config.toml
loss = "mse"
norm = "instancenorm"
dropout = 0.05
Rows from block 8, named by matrix and row number. Each number is 128 + 32 x the weight over its row's rms, rounded and kept within 0 to 255. All counts start at 0. After the name is the row's rms in percent of the matrix's.
# short0: shortcut pointwise conv (model.decb.0.0.short.0.weight, 128x256x1x1), inputs 192-255
short0.15 093 [189 136 156 107 139  73  94 222 162 179 168  65 120 152  54 149 147 126 142  87 144 107 127 140 124 138  61  58  79  73 144 152 162 133 181 148 122 165 117  88 102 170  77 134  76  28 153 104 104 203 167  38 129  65 103 113 255  73 165  66 162  78  82 104]
short0.16 104 [151 211  45 142 163  89 188 161  62 135 117 104 123  80 152  82 162 113 136  90  52 104 152  95  58 175 118  78 135 128 129 173 161 105 155 181 169  46 143 120 153 110  83 106 195 120 150  83 150 164 159  79 109 194 173 108 153 123 235 153  86  88 169 224]
short0.17 105 [119  93 121  70 189 167 186 130 126 106 134  90  84 121 167  75 124 104 208 216 100  64 165 153 160 167  88 123 218 145 132 169 215 134  82 161  68 180  95 179 167 154  86 121 109 193  98 170 165  54  97  86  56  81 117 101  14 139  55 152 174  77 121  93]
short0.18 099 [131 101 107 177  57 199 191 107 197  70 109 120 209 161 146 144 168 144 118 158  98 108 168  59 108  52 170 110  72 144 117 167  89  60 147 101 131 119 123 155 110  93 184  64 161 135 125  56 183 121 136 193 142 136 155 155  85 142 166 187 106 255 149 126]
short0.19 098 [100 220  53 179 127 207  98 104  56 133 113 128 194 161 136  45 209 126 113 196 189 119 117 105 136  66 144  87 137 114 127  60  73  98 169 106 134  64  42 157 168 101 123 126 138 136 137 113  45  75  56 152  63 190 149  89 112 224 105  83 147 164 165  88]
short0.20 099 [ 39 138 208  10  83 138 111 172 202 160 144 160  90  95  95 123  68 157 166 148 131 170  90 128 150 121 115 160 172 103 123 146  80 158  22 108  87  89 131 135 191 150 120 100 172 112 130 200 179 139 122  93 161  89  85  74 135  74 158 159 142  71  52 135]
short0.21 111 [240 212 235 163 149 109 130  70 135  64 163 111 107 159 141 168  92 137  52  96 113 194 159 127 170 125 112 134 164 194 128 162 110 128 140 141 110 121 169 100 183  85 151  85 147 145 147 106 133  73 174  89 196 121 123 181 185  87  56  95 132 108 109  78]
short0.22 107 [147 120 224 211 110 143  89  99 103  95 227  87 135 132 150 136  71 145 143 227 171 111 144 102 138  66 164 214 124 162 105 182 138 113 104 150  93  92  69 186  81 189 165 102 197 151 211  39 126 170 140 185 174 234 139  96 164 114 106 159  51 163 181 154]
short0.23 085 [102 118 101 167  79 131 152  94 113 133 106  94 216 127 146 128  76 161 150 162 103 125 129  53 132 126 143 128 114 118 144 167  97  89 125 137  98 142 129 162  96 183 169 102 118 137 123  91 113  78 104  83  33 151 131 217  62 158 123 181  97 233 221  77]
short0.24 102 [154 128 216 129 216  92 130  76 135 141 141   5 123 131 113 150  93 111 111 152 104  56 173  90 162 188 154 204 163 180 130 155 175 128 160  85  86 164  90 140  68 152 154  84 112 105  84 167 192  60 155  78 132 133 149 161 205 142 139 100 158 124 139  63]
short0.25 111 [117   0 118 113  41 148 170 107 151 143 181  74  99 119 132  98 127  90 121 161  94 149  97 188 153 152 136 113  60 135 220 241 141 126  68 138  31 165 153 255  41 118 137 105 119 135 126 155 156 136  95 134  75 123 170 210 113 166 119 148 107 105 105 106]
short0.26 101 [125 255 158  73 141 135  89 190 118 187 161 105  69 138 133 176 160 114 185  87 108 131 181 177 150  89 176 109 212 134  57 136  99 157 194 103 164 156  63 146 144 154 104 150 172 139 153  64  92 176 122 104 113  97 177 143   0 127  49 131 148  60  83 122]
short0.27 094 [124  85  90 100 214 103 120  88 103 111 129 194  67  89 152 184  39 112 121  56 147  89 155  96 122 168 180 144 197 108 136 124 105 209 125 103 133 132 149 132 102 106 163  80 120 151  91 162  73 122 125 112 163  93 152  71  34 129 114 146 127  73 115   0]
short0.28 102 [ 82  95   7 135 129 202  81 103  66 156 101 150 214 142 125  32 122 146  80  22 173 125 145 157 173 115 177 133 175 241 163 150 146 121  76 145  93 130 143 126 205  71 170  52  77 144 114 180 133 148  72  83 117 170  74 132 163 210 149 145 127 141  66 114]
short0.29 093 [ 70  80  10 136  89 143 209 132  80 139 187 197  71 141 132 114 181 110 136  50  97 166 110 177 104 152 158 165 228  32  54 161 179 192 104 140 175 178  73  96 146 138 146 128 114 109 175 116  79 136 124 103 148 138 180 174 255 175 169  98  90  64 149  45]
short0.30 096 [102  56 150 113  95 140 131 175 146 123 170 134 134 147  94 123 149 155 127  90 226 189  89 158  66 126 124 179 132 214  63 105 255 173  93 180 102 164 130 177 131 167 147 159  91 117 131 118 123  60 203 112 153 176 123 182 255 159 130 177 114 111 118 230]
short0.31 094 [176 104  81 130  96 187 106 115 100 186 153  97 180 134 135 148 119 134  61  86  71  85 127  72 153 199 152 120 130  94 138 107  82 160  97  58 138 203 211  99 181 127 213  75 164  52  98 126 195  56 119 126 205 154 184 194 119  92  91 114 158 118  91 131]
short0.32 100 [165 139  75  75  70 122  70  61 119 150  98  91 185 166 130 233 152  29 117  89 146 101 136  77 149  54  42 154  80  55 123 163 111  89 130  36 151 136 115 141  69  88  81 158 178  89 135 134 150 134 127 255  95 128 148 170 221 207  65  85 105 126  92 137]
short0.33 114 [124 162 124 107 140 154  97  65 244 169 101 123 192  83  99 127 189 107  42 108 111  32 169  93 122 166 185  69  44  81 156 110 127 107 108 161  71 139 208 111 136 134 102 138 151 112 141 149 177 194 202 211  63 151 183  53 141 164 131 183 179 158 138 174]
short0.34 108 [199 121  90 150  79 101 149 181 117  46 165  30 126 132 194  99 160 199 154 158  50 116 173  70 200 160 173 136 109 194 106 145 136  85 145 160 180 143 166  94 173  88 122  79 185 155  92 112 107 122  28 142 111 164  94 142 146  92 152 107 103 119 153 118]
short0.35 114 [124  64 211 172 179 105 173 156  79 107  65 156 134 158 123 134 116 161 133 133  86  73  85 134 135 146 150 200 116 122  82 154 189 118 192 192 181 104 180 141 152 187 147 123  80 117 163 161 144  91  85 128  94 192 210 133 177 179  84 152  76  97 198  63]
short0.36 100 [109  50 124 125 187 152 148  46 250 144 153 118 159 134  93 154 107 164 101 141  61 156  64 105 121 101 136 145 174 114  91 168 114 163  75 142 155  79   0  89  88  50  81 126 150 133 134 193 174 126 176 138 129  87  52 131 111 130 102 162 127 153 209 104]
short0.37 090 [161  56 132 138 132  98 128 131 224 130  20 178 193 153 117  54  64 195 126  79 116  48 123  98 168  68 164 217  77 136 139 161 157 140 116 103 120 162 120 156  90 163 140 100  95  78 108 121 164 128 106 129  34   0 125  86  53 176 187 116 140 200 131 101]
short0.38 102 [142 123 107  99 187  47 221 146 100 134 143 147  71 118 143  42 159 255  90 103  44 191 175 177 149 192 166 125 147 195 140 116 208 116  90 165 147 158  81 137  71 111  95 150 128 137 110 192  37 127 174 108 125  52 106 250 136 111  99 115 163 115 133 115]
short0.39 106 [190 136 153 109 128  87 158 183 137 138  59 144  88 119  54 174 135 111 128 141  84  64 156 153 129 179  79 107  62  74 112  83 110  77 215 117 213 196 158 162 150 109  75 116  70 157 150   0 100 150 103 223  60 122 175 107 208 119 156  25 137 185 113 157]
short0.40 104 [ 38 167 181 110 217  78  87  85 112 168 125 112 239 142 175  89   7  96  78 156 140 100 152  41 127 127  82 197 179 135 155  67 116 180 140  43 111  72 113 163 168 103 162 100 102 124 132 125 196 128 153 110 116 191 164 141  76 119 105 163 149 113 181 195]
short0.41 103 [175 102 147  99 166  54 180 124 207 220  93 221  83  84  81 170  87 102 118 112 173 120 216 149 130  87 198  57 103  76  94  98 117 113 145 167  89 101 151 138 145 124  99 119 105 136 109 152 182 108  95 135  49 106 181 228 134  47 187 116 162 107 169 179]
short0.42 097 [ 85 176 120  18 120  96 108 163  95  70  98 101 102  43 117 112  81 112  95 167  47  55  85  97 121 204 158  86 195 130 162 111 135 149 109 142 165 157 203 123 157 135 154  83 130 111 164 144  62 160  53 157 112  72 167  96 109 149 108 136   0 123 130 114]
short0.43 103 [ 90 114 126 114 125 145  80 143 116 165 178 155  88 184 145 236 130 129 112 133 157  66 188 180 141 187 216 174 125 175 143 117 113  91  57 143  76  88  82 164  81 150 131  98  99 174  92 145 139 189  86  93  59 163 115 105 160 185  93 191 160  85 105 207]
short0.44 112 [170 137 110 165 158 118 167 126 142  81 191  88 147 124  61 230 165 105 107  34 126 105 158 125 151 146 149 173 180 100 192 159 121 216  86 134 106  74 131  44  79 165 167 127 177 112 167  74 165 141 109 140  83 131 104 164 101 138 121 121 107 130 135  47]
short0.45 092 [ 41 120  89 180 140 186 117 194 144 172 128 165 140  89 150 129 158 182  91 101 151  94 128 170 150 125 185 133 129 173 137 169 180 146 135 136 215 123 139 133 255  98 174  55 109 163 146  76  79 106  78 133  86 102 185 164 255 146 192 115 161 146 149  25]
short0.46 092 [164 167 147 188 181 124 167 118 153 141 147 139 102  64  66 166 101  70  67 155 131 179 114  98 132 100 121 167 107 173 147 143 104 129 107  96 126  31 102  63  49 112 127 119  59  79  81  50 119 137 151 161 137 114 117 123  29  15  46 148 105 110 134 156]
short0.47 107 [184 129 177 160 168 117 177  64  52 135 139 140 105  96  56 209 106 160 102 172 159  95 100 189  89  57 141  41 132 161 149 140  94 129 110 116 162  89 132 122  93 132  90 112 187 103 209 205 234 148 127 122  57  99  96  73 106 206 135 144 198  62 104  62]
short0.48 109 [173 135 108 171 142 153  74 103  91 190 137 101 115 190 153 172 119 106 230 139 209 204  76 112  78 144  75 122 128 148 140  89 168 109 101 180 135 187 140 133 236 119 121 114 167 110 100 166  47 139 163  65 148 241 101 144 114 119 122 113 137 170 183 195]
short0.49 088 [104 151 241 133 178 125 126 137 148 119  37 124 183 128 107 103 129 109  95 165  99 201 141  90  71 122  94 200  65  63 171 131 195  22 146 197 111  78 170 141 131 121 128 192 106 117  98 133  75 174 121  97 170 212  66 143 230 126 119 138 116  80  98  87]
short0.50 098 [158 163  72 173 103 168 132  97  68  79 115 135 196 102 143  56 165  88 164 109 221  92 109 134 117 100  83 211 177 129  90  34 120 141 190 129 167  35  76  93  91  93 112 121 130 201 151 127  55  95  73  89 179 163 103  42  34 189  45 155 122 220 181 125]
short0.51 091 [138 151  52 139 118 119 150  32 148  56 132 120 122 135 165 110 148 192 206 181 120 123  86 132 177 167 140  94 101  77 112 138 133  81 177  78 114 195  94  69  83 112 103 106 140 181 173  64 138 148 150 174  50 182 163 168 162 126 115 108  98 165 152 137]
short0.52 110 [116 193 164 157 147  83  88 142 172 169 184  71 120  98 107 103 136  75 124 166 187 162  44 158 139 120  85  80 131 134 216 162 125 197 151 115 106  89 133  63  83 180  96 194 147  71 180 131 149 113 151  25 190 119  95  15  43 117 183 143  67 153  81 183]
short0.53 095 [ 75  91 128 176 109 116 135 251 130 163 157 174  63 166 116  73 151 135 162 182 138 188  70 143  19 121 109  86 211  97  94 188 143 148 116 131 128  96 150 143 130 171 167 116 189  99 116 120  97 190 152  76 203 120 220 184 145 201 139 133  99 195 184 181]
short0.54 122 [107 170 187 132 153 162 102  96 114 174 162  90 115 137 136 124 108 155  95 132 158 119 163 163 142 220 181 144 172 120 138  65 127 254 127 147 105 179 151 117 207 164 120 124 145 108  96 153 188 153 126 184 123 109  88 156 176 167 144  48 190  88  97 129]
short0.55 093 [125 169 146 113 153 166 108 173 112 123 125 144 113 168 139 152 113 133 137 201 111  38  95 143 118  79 139 177 179 129  98 183  82 220  50  60 131  57  67 103 117 147 110 125 121 108  94  61  38 124 146 101 139 156   0 193   2 170  61 156 128 138 129  76]
short0.56 105 [137 115  80 136 109 150  62  77  98 148 191 229 137  91 142 142 147  99  89 152 135 129  69 205 179 184 171  81 164 160 122  97 137 182 110  97 184 125 121  87 109 172 134 217 191 162 121 116 153 172  97 163  90 121 173 126 145 107 167 167 131 163  46  81]
short0.57 099 [117 112 187  84 160 118 132 189  93 160 121 136 156  48 116  96 159 139 159  94 174  17 146 140 164 214 109  56  90  95 198  46 107 218  61 111 114 129 167  85  69  94 112 140 193 174 137 171 174 197  78  76 124  78  29  80 137 228 181 123 183 171  86 128]
short0.58 107 [119 154 157  39 108 187 122 140 103 153 121  45  95  59 150 190 109 118  66 171  56 206  91  48 144 103 123 116 126 194 137 101 147 163 185 120 187 163 134  74 213  55 209 139 134 182 211  62 172 113 201 103 153 145 129  58   0 112 104 185 151  89  68  94]
short0.59 099 [142 119 131  81 174 156  81 124 172 151 142  96 132 144  94 139 105 113  91  96  24 208 126 118 158  87 139 149 149 108 120 179 168 150 212 115 167 126 176 172  70 156 155 145  92 121 156 190  97  29 118 113 117  93 146 154  51  76  99 154  55  46 126 240]
short0.60 101 [140 159 209 107  94 103 173 142 238  97  87 192 225  82 141  79 167 169 145 174 114  92 142 140 168 122 132  97 134 164 176 122 124 163 136 110 152 114 166 129  50  67 153 152 132 148 166  98 132 115 110  79 145  36 141 113 200 138 208 118 137 212  89 170]
short0.61 085 [121  90 198 146 177 160  65 106 140 148 144 128  79 177 132 137  93 147 113  92 142 175  72 149  96 141 117 213 139 126  83 136 195 113 145 153 169 213 106 132 225 127  52  85 100  57  58 175 110 165 177 123 166 153 243 159 255 127 107 136 110   7  66 104]
short0.62 080 [106 197  75 153 104 115  68  67 108  24 196 109  65 224 157 101 109 155  72 166 112 152 145  81 148 109 165 156 133 150 127 120 200  68 138 170  71 181 123  90 156 115 134 197 154  56 104 166 129  22 131  44 105 149 199 187 192  24 122  92 145  99  88 192]
short0.63 095 [106 124 171  54 156 122 167 127 157  91 214 185 136  62 121 129 110 142  10 143  48  98 167 176 157 113 216 177 125 158  94 146 121 157 129 116 143  99 108 113  84 161  99 238  91 136 120 127 149 116  86 205 129  37  80  90 145 123  88 135 112  66 104 105]
short0.64 094 [200 189  80 126  80  93  46 209  93 160 122 102 120 186 150 127 109 143 139 201  35 186 125  62 179 139 136 239 127 193  94 154 119 130 183 137 130  41  54 135 150 178 112 145 114 146  90  96  34  79 221  77 117 147  79  80 158  73 123 159  94 119 116 143]
short0.65 108 [202 142 188  81 123 112 163 198  45 114 166  27  52 166 105 133  45 138  98 112 110  98 101 152  76 186 162 115 116 143 151 124 123 185 166 193 133 138 144 109 180 106  61  76 110  89 177 159 136 151  63 158 229 173  31 139 115 186 158 162 127 112 113 104]
short0.66 100 [107  76  83 125 140 175 150 137 146 147 126  98 116 192 115 192 108  98  75 105  96 177 167 115 131 121 144 247  77 106 106 114 159  42 148 183 118 148 128 148 178 137 117  39 108 112  83 158 121  51 147 185 151 108 207 103 134 115  82 157 125  13 114  97]
short0.67 114 [120 153 125 129 101 106 128  73 134 170  97 201 160 123 166 158 153 248  43  98 106 195 121 157 135 145 183 112 100 105 115  51 178 158  92  70 167 117 115  98  97 151  52 173 161 183 117  85  82  87  81  80  82 120  68 194 140 197  97 136 110 170 180 150]
short0.68 084 [129 144 170 140 101 182 100 155 133 165  92 184 122  85 121 101  58 149  39 105  93 158 118 174 198  80 140 136 164 109 141 150  68 128 153 117 118 151 121 134 103  91 170 170  58 142 115 132 128 221 121 172 131  81 165 104 255 115 137 125  82  72 130 180]
short0.69 109 [142 143  97  74 139  20  67 126 120 220 165 114  83 175 112 130 214  91 122 169 145  70 233 168 120 124 134  79 125 101 109  83 194 107  84 137 164 131  92 153 149 114 133 172 172 132  95  58 117 161  53 155 119 167  91 130 176 173 255  83 175 127 217 170]
short0.70 103 [125 121  86 121 171 153 199 194  74 156 116 106 171 124 181  41 139 136 127 113 158 101 125 131 128 161  73 141 165 157  88 150 186 196 156 112 130 159 150  70  66  96 178 185 158 185 135 109 175 114  57  60 131 206 117  98 255 177 141 158 122 205 105 183]
short0.71 108 [110 206 194 219 153 162 158 152 148 128 176 120  86 191 192 179 177 203  50  64  72  91 122 155 165 199 148  88 138  87 160 193  86 168 157 131 119 118 140  84 138  94 125  66 129 138  93 163 147 100 162  79 149 188 172 117  84 107  50 111  65 126  62  65]
short0.72 100 [231  98 172 133 207 125 183 109 135 192 146  73 106  72  83 106 133 171 234 127 183  85  43  63 173 223  78  97 132 143 104 136 179 127 134 110 179 164 108  78 120 125 151  75  50 159 183 113  91 192  90  59 180 134 154 140 117 142 162 110 125 131 160  52]
short0.73 098 [101  53 115  96 177 138 134 160 198 106 144 122 155 149 124 115 150 152 173  99 141  54 109 109 128  98 200 188  84 116  49 210 202 155 129 141 192 167  78 121  43 129 116 107  64  59 138 136 132  72  59 153 164 144 136 125  76 180 159 146 225 157 114 197]
short0.74 098 [165 104 194 144 181 106 197 253 118 179 192  99 113 141 157 151  61  81  58 156  56 102 139 201 130 112 148  94 163  35 113 199 120 211 211  73 151 119  78  98  68 116 182 164 113 125 139 104 190 167  98 110 101 133  76 204  57  99 150  80 111  95 168 229]
short0.75 083 [101 101 132 136  86 162 145 164 143 130 123 115 135  62  52 146 126 164  85 110  76 181 128  38 100 156 136 193  56  96 150  53  90  79  74  77  90 105 148  95 177  93  93 127  91  41  91 137  87 120  81 203 181 104 173 121 118 163 134 186 125  86 138 188]
short0.76 115 [ 54 113 216 134  76 101  95 127 170 110 115 120 117 117 146  43 132 119 123 112 111  67 173 153 123 144 123 182 227  54  87 140 175 196 124 163 138 142 136 255 164 107 147   6 141 104 116 180 152  76  91 194 133  70 161 119 120  95 255  93 147 108  97  83]
short0.77 088 [171 114  94 115  67 112 171 144 124 130  78 132 168  97 100 108 191 158 162 137 170  64 127 120 118  51 136  42 146 155 102 115 103 162 124 111 141  87 113 128  58 145 122 157 120 106 162 100 170 142 135 100 109  96  14 135 122 177 124 111 152 255 204 142]
short0.78 084 [102 147 210  96 124 154 123 129 151 137  99 105 194 161 127 110 163 177 169 141 109  96 140 100 126 159  96  17  80   1 164 114 143  59 203 141 157 150 115 126 101 115 184 134 157 169 170 109 183 152  84  57 109  99 140 128  66 124 190 189 115 231 169  64]
short0.79 091 [145  72 203  56 128  83 131  99 122 123 218 164 127  67 150 206 100 125 143 215 137  50 110 170 157 170 106 146  77 141  96 136 109  92 106 182 165 146  93 108  59 122  91  66 130  98 111 184 157 112 150  60 108 108 143 239 198 102 111 220 141 111 143 196]
short0.80 105 [131 192 133 162 132 158 132  76 178 171 108  71 162 112 111 130 143 191   0  70 126 101 172 173 174 182 153 159 136 158 151  93 106  48 181  92 114 143  90  96 161 193 118 164  74 152 173  87  55  70 137 101 117 157 127 129  78 112 114  77 181 111 202 119]
short0.81 103 [128  83 142  91 172 126 135 168  42 155 107 111 134  82 148  74  64 151  88 108 146  94 178  87 150 110 165  24 158 106  84 151 187 186 121 194 131 132 194 163 180 129 192  92 177 184 146  95 141  83 130 217 174  91  88  92  32 190 223 189 114 149  84 121]
short0.82 106 [140 138 117 110 162  88 140 142  80 135 119 116 128 100 112 150 133  40 182 135 185 129 144 218 130 171  82 179 150  49  91 122 131 181 126 193 175 185  94 174 173 103  81 117 123 104 151 134 142 169 242 132  76  50 149 183 109 149 157  83 188  80 132 135]
short0.83 108 [151 124 183 132 191 135 129  49  62 138  35  95 181 118  98 243 173  95 179  91 179 176 187  66  96  59 153  93 179  94  98 207 197  73  90 117 120 149 136 116 195 112 101  96  74 112  69 130  32  92 133 110 196 181  93 189   1 105 148 123  93 159 174  77]
short0.84 112 [124 112 102  93 175 115 144 197 128  98 142 121 124 142 142 151 127  72 164 147 155 147 138  50  95 166 158 178 185  93 142  52 155 114 142 157 113 161 165  96 164 135 109 153 199 179 147 108 210 137 194  77 129  94 131 158 126 126 145  74 176  69 144 136]
short0.85 074 [101 155  99 167 138 161 144 134 135 107  52 132 189 178 156 183 128 107 122 138  77  60 179 127 159  71 153 131 151 111 110 168 122 135 153 164 176 155 120 195 115 146 173 116 154 196 136 157 131  93 164  90 114  77  44 144  23 142 111 115  72 184 142 138]
short0.86 098 [175  93 126 216  67  98 142 118  80  81 118 188  96 106 144 110 122 148 150 124 106  81 136  87 145 105  94 162 123 139  89 107  63 121 156 142 136 201 128 137  99 124 235 157 164 186 187 111 130 104 156 166 159 170  96  98   0 119  96 149  92 120 124 133]
short0.87 091 [136  51 155 203  23 163 135  54 162  68 190 234 129 158 146  68 109 127 155 139 169 119 108  59 132  40 154 211 166 199 113 104 100 156 126 139 106 126  77 141 153  75 119 173  93 159 102 147 178 151 172 136 191 150 181  73  69 167 123 154 202 123 125 131]
short0.88 089 [ 55 118 204 140 193 114 170 202  88 148 147  67 103  92  88 169 173 142 169 185 144 197 120 192  83 193 151 166 126  90  66 195  79 105  85 135 138 129 136 167  64 181  66 145 123 128  44 106 111 158  74 120 132 129 161 194   0 123 111  68 124 130 188 104]
short0.89 092 [168 139 171 130  52 118 154 136 204 151 116 119 181 151 136 122 164 146 199 183 142 119 127 145 165 155 124  49 107 126 134 109 124 103 179 128 132 124 160 133  72  45 133 113 115 122 152 109 200 114 136  61 119  48 224 122 136 131 151 198 156 220 138  50]
short0.90 087 [135 146  94 134  81 134  82 205 125 139 140  92 175 107 136  84 123 157 181 157 145  44 156  70 135 113 142  64 141 118 138 147 111 139 179 137 170 168 147  76   0  74 171 178 144 231 222 119 140 139 106  71  80  92 112  71  40 139 105 148 122 178  50  54]
short0.91 091 [101 230 173 185 152 152 128 172  98  88 143 164 137 119 135 121  97 130 111  91 151  92 100   0 116 225 201  82 186 101  64  62 156 152 173 138  75  66  80  63 100 196 108 139 119 134 148 127  95 153  91 162 160  84  99 134 137 157  86 179 131 127 136  68]
short0.92 105 [208 115 103 183 172 159 150 228  96 196 143 133 111  79 144 156  74 121  11 124 140 173 150 137 161 164 148 131 188 159 103 150  81 172 134 178 141 112 194 138 162  59 102  97 175 170 107 195 133 149 136  38 189 124 147 119 107 158  44 134 136  81 119 201]
short0.93 086 [ 92  49 192 193  80 135 159 149 170  99 166 152 160  65 128 121  97 175  86 128 116 103 120 144 192 144 186 170 102  73 118 126 137 158 150 113 184 108  98 229  76  77 165 110 126 162 175 203 137  98  84  92 159 107 147  95  61 128 126 141 113 157  49 114]
short0.94 083 [166 127  91 111  80  65 143  63 117 116 133 175 158 164 138 140 172 107 245 203 200 119 121 188 186 207  72 101 159 198 158 136 109 152  61 154  50 141 152  81 128 111 111 173 170 138 159 176 114 151 157  91 110 161 113 146 119 142 125 128 200 147 135 111]
short0.95 094 [141 116 192 182  98 149 187 152 232 102  57 122 125 159 110 165 176  95  39  96 235 255 139 186 114  64 103 189 180 181 104 139 194 137 115 145  75 151 103 160 190 164 134 136 127  99 156 139 156 122 163 179 145 143 137 106 227 147 121 132 171 127 207 152]
short0.96 105 [216  72 161 188  45 142 101 154 136 109  92 177 148 139 129 150 200 127 167 169 119 152 153  51 165 172 127 164  56 134  83 170 108  88 109  87 109 160  70 153  94  22 107 137 140 114 120 160 134  88 143 247 199 156 221  48 244  77  89 119 106 157 146 149]
short0.97 083 [103 161 120  83 130 109 110 101 129 194  68  71 121 210 158 121 137 139 234 131 150 147  72 115 102 212  50  79 152 109 139 115 156 157 119 131 106 186 177 184 129 158 153 120 171 140 154 171  78  83 123  32  81 109  93 176  85 179 169  87 122 176 161 107]
short0.98 101 [192 173  70 112 156 119 110 143 232 138 123  42 143 121  88  61 111 125 158 120 145  33 175  47  78  87 142 198 111 144 154 138 175 106 133 139 108 120  99 132 147 143  93 222 145 108 111  87 120 138 250  73 153 122 101  63 210 105 138 168 139 195 137 108]
short0.99 105 [ 91 154 139 115  82  59 157 183 107 167 166 218  74 156  54  72 138 137 116 106 179  85 116 144 120 179  68  54 147  16 199 143   0 173  55  80  74 130  89 164  66 132  99 143  62 113 117 124 123 124  91 128 151 138 130 149  64 107  65 115 184  90 108  68]
short0.100 102 [151 131 189  93 138 112 169 137 213  92 177 141 118 114 137 114 158 140  47 146   0 119 165 137 194 115 172 182  94 179 120 151 117 165 175 103 158 118 120 125 107 124  71 148 146 128 142 112 198  95 128 147 115   0 184  90 209 155 108 170 119  46  64  93]
short0.101 102 [183 136  96  71 162 112  52 169 122 114 115 121  79 167 112 179 126 162  67 210 138 186 143 120 161 135 184 165 143 180  97 147 201 111  72 222 189 150 126  94 162  68 161 182 109  75 128 143 157  74  72 148 193 128 172 171 191  55  64 158  88  61 129  42]
short0.102 114 [ 62 169 110 113 146 188 139 190  25 116 126 129 191  66 120 130 150 143  81 147 151 119 120 161  26 140 146  87 118 138 155  85 114 105 119  87 104  58 128 109 129 154 188 117 101 122 117 117  43 181  82 143 138 225 107 147  87 166 252  76 123 201 136 165]
short0.103 111 [106 115 188 173  36 138 174 160 159 130 156 136  82 129 191 112 110 124 139 100  77  69  45 119 107 166  85 104  85 142 101 151 240 123 150 126 110 180  64 132  66 108 210  86  95 158 150 121 143 149 103 164 115 134 169 125 197 196 160 120 120 104 142  55]
short0.104 110 [ 73 131 169 107 111  42 135 205 222 162 119  94  75  94 117 161  92  78 164 109 106  42 147 115 178 157  84  93 177  47 136 103 146 165 124 164 183 110 162 131  90 210 154 120 117 197 159  79 157  62 145  68  50 178 156 185 160 158 110  69 164 153  77  10]
short0.105 092 [151 119 140 159 154  92 197 136 122 120 154 109  94 146 172 118  96 164 158 107 187   0  80 137 208 104  99 184 133 101 163  89 118 207  93 161 159  76  65 168  82  75  86 119  87 198 141  99 103 125  97 101 182 134  69 129  55 160  39 119 133 144 169 205]
short0.106 086 [ 95 194 110 131 107  83 127 113  65 144  65 124 148 107 162 123 161 107 210 148 124  51 132 156  82 177 112  82 135  33 142 116 100 145  87  64  94 132 132 143 133 133 168 161 161 107 119 109 128 165  74 123  62 167  49 174  36 174 108  95 202 170 159 115]
short0.107 112 [124  72  89 167 152 126 140 163 121  84 116  92 119  89 161  55 141 191  86 237 133 122 107 224 108  94 126 110 118 154 160 220 184  92 105  74 133 108 192  92 145 110 173  98 137 121 125 151 132 131 107 172 150  90 144 162 100 101 161  96 121 147 177 255]
short0.108 090 [155 155 143 127 108 145 175  99 136 113 130 158  89 141  47 126 116  66  82 152 124 158 131 180 184 140 189 154  96 170  78 154 152 161  90  66 121  94 159 110 156 156  64  36 106 146 117 103 124  45 113 145 178 114 111 121  98 116  69 121 114  60 134 149]
short0.109 095 [132 161 160 124 100 153  91 110 136 135  27 174 106 117 114 103  71 175  92  59  88 122 142 139 120  79 120 164 152 161 141  15 165 106 120  73 102 145 120 114 112 106 210 194 155  50 147 126 141 125 197  23 128 198 212 101 245 125 109 169  71  74 106  31]
short0.110 087 [147 137  68 181  47 118  96  71 127  99 207 160 140 137 173 153 180 146 203 130 139  68 145 106 134  98 210 130 134 106 121  84  89 143 185 144 132 139 168 133  74 151 178 121 152 154 195 150 214 121 184 156 109 115 193 126 161 143 185 136 136 216 151 111]
short0.111 105 [ 71 176 128 131 210 138 116 159 166 164 176 121 114 116 140  90 171  96 137 121  38  92  35 153  98  94  80 239  97 144 143 140 100 156 127 146 167 121  88  82 170 163 107 140 122 118 181 174 107  61 152  56  90 136 199 147  98 120 135  90 165 125 130 111]
short0.112 098 [155 116 138 179 150 101 136  91 179  89 147 139 208 131 166 153  95 154  96 107 130 207 152 161 136 125 173  95  99 160 201 170 165 149  99  99  78 231 154 102 114 125 208 133  79  74 123 119 162 116 132 116 155 156 219 148 255 130 117  92 121 182 142 104]
short0.113 116 [115  93 111 157  96 102 143  75  95 143 185  95 175 163 162 133 202 129 113 127 121 112 135 115 162 133 255  92  51  98 131 158 104 196 155 139  74 180  94 149 180 143  98 119  39 105 131 184 193 160 122 178  87 123 110 185  92  97 199 219 139 145 133 158]
short0.114 109 [127 121 192 133 113  88 152 229 214 174 171 148  97  84 159 198  91 132  55 211 144 118 110  69 123 126 128 128  84 161 107 136 109 212 106 124 191 112 130 173  76 141 101 169 122 191 191 133  97 173 115  83 192 182  94  57 116 131 167 153 116 176 131 102]
short0.115 099 [183 151  71 120  67 144 138 116 128 156 108 100  77  85  98 177 116 139 180 206 131  85 117 159 125  84  45 107  37 200 136 130 159 128 160  91 118 106 111 159  47  82  81  52 142  77  54 160 111 113 136 189 118 215 105 132  64  76   9 184 156 121  96 255]
short0.116 115 [122 168 153 208 169 180 104 187 133 160  64  32 158 174 108 199 117 113 179  64 161 164 132  25  81  85  86 160 116  72 116  79 156 114 164 147 147 168 175 153 131  98 156  73  62 105 110 140  98  46 177 144 163 138 170 129  89  93  64 104  91 185  98  99]
short0.117 095 [150  99 114 204  84 152 189 158  48 123 138 161 169 234 129  94 236 166 223 168 144  73  65 114 151 176 146 137 123 152 130 126 148 139 136 132 166 135 106 148  64 147 133  97 112 191 132 126 118 156 149 148 182 122 140  71 225 129 106  91  81 196 174 160]
short0.118 130 [ 94 134 229  89 188 115 101  77 123 151 122  73 114  84 171 141  84 176 117 113 142 176 103 101 128 115  79 120 127  72 112  67 199 145 114 158 160 138 137 166 146 139  80 185 212 116  94  68 146 174 100 137 104 100  78  97   0 146  96 216 122 103 131  69]
short0.119 113 [150  74  87  83  49 138 123 101 126 171 160 133 125 131 170 154 176  95 169  36 178 144 115 128 138 201 139 107 213 130 128 146 171 124 103 155 149 167 218 134 127 186 189 103 140 168 175 176  97 142 161  57  50 165 124 193 100  81 194 169 156 221 148  19]
short0.120 102 [ 92 151 168 146 103  82 176 188 104 143 138 208  69 143 161 124 151 154 178 115 178 133  86 128  84 251 164  76 150  80  93  94 180  71 137  91 123 139 179  82 190 241  41 137  59 149 130  91 128 175  66  92  71  93 177 166 101  88 146  93 187 125 137  60]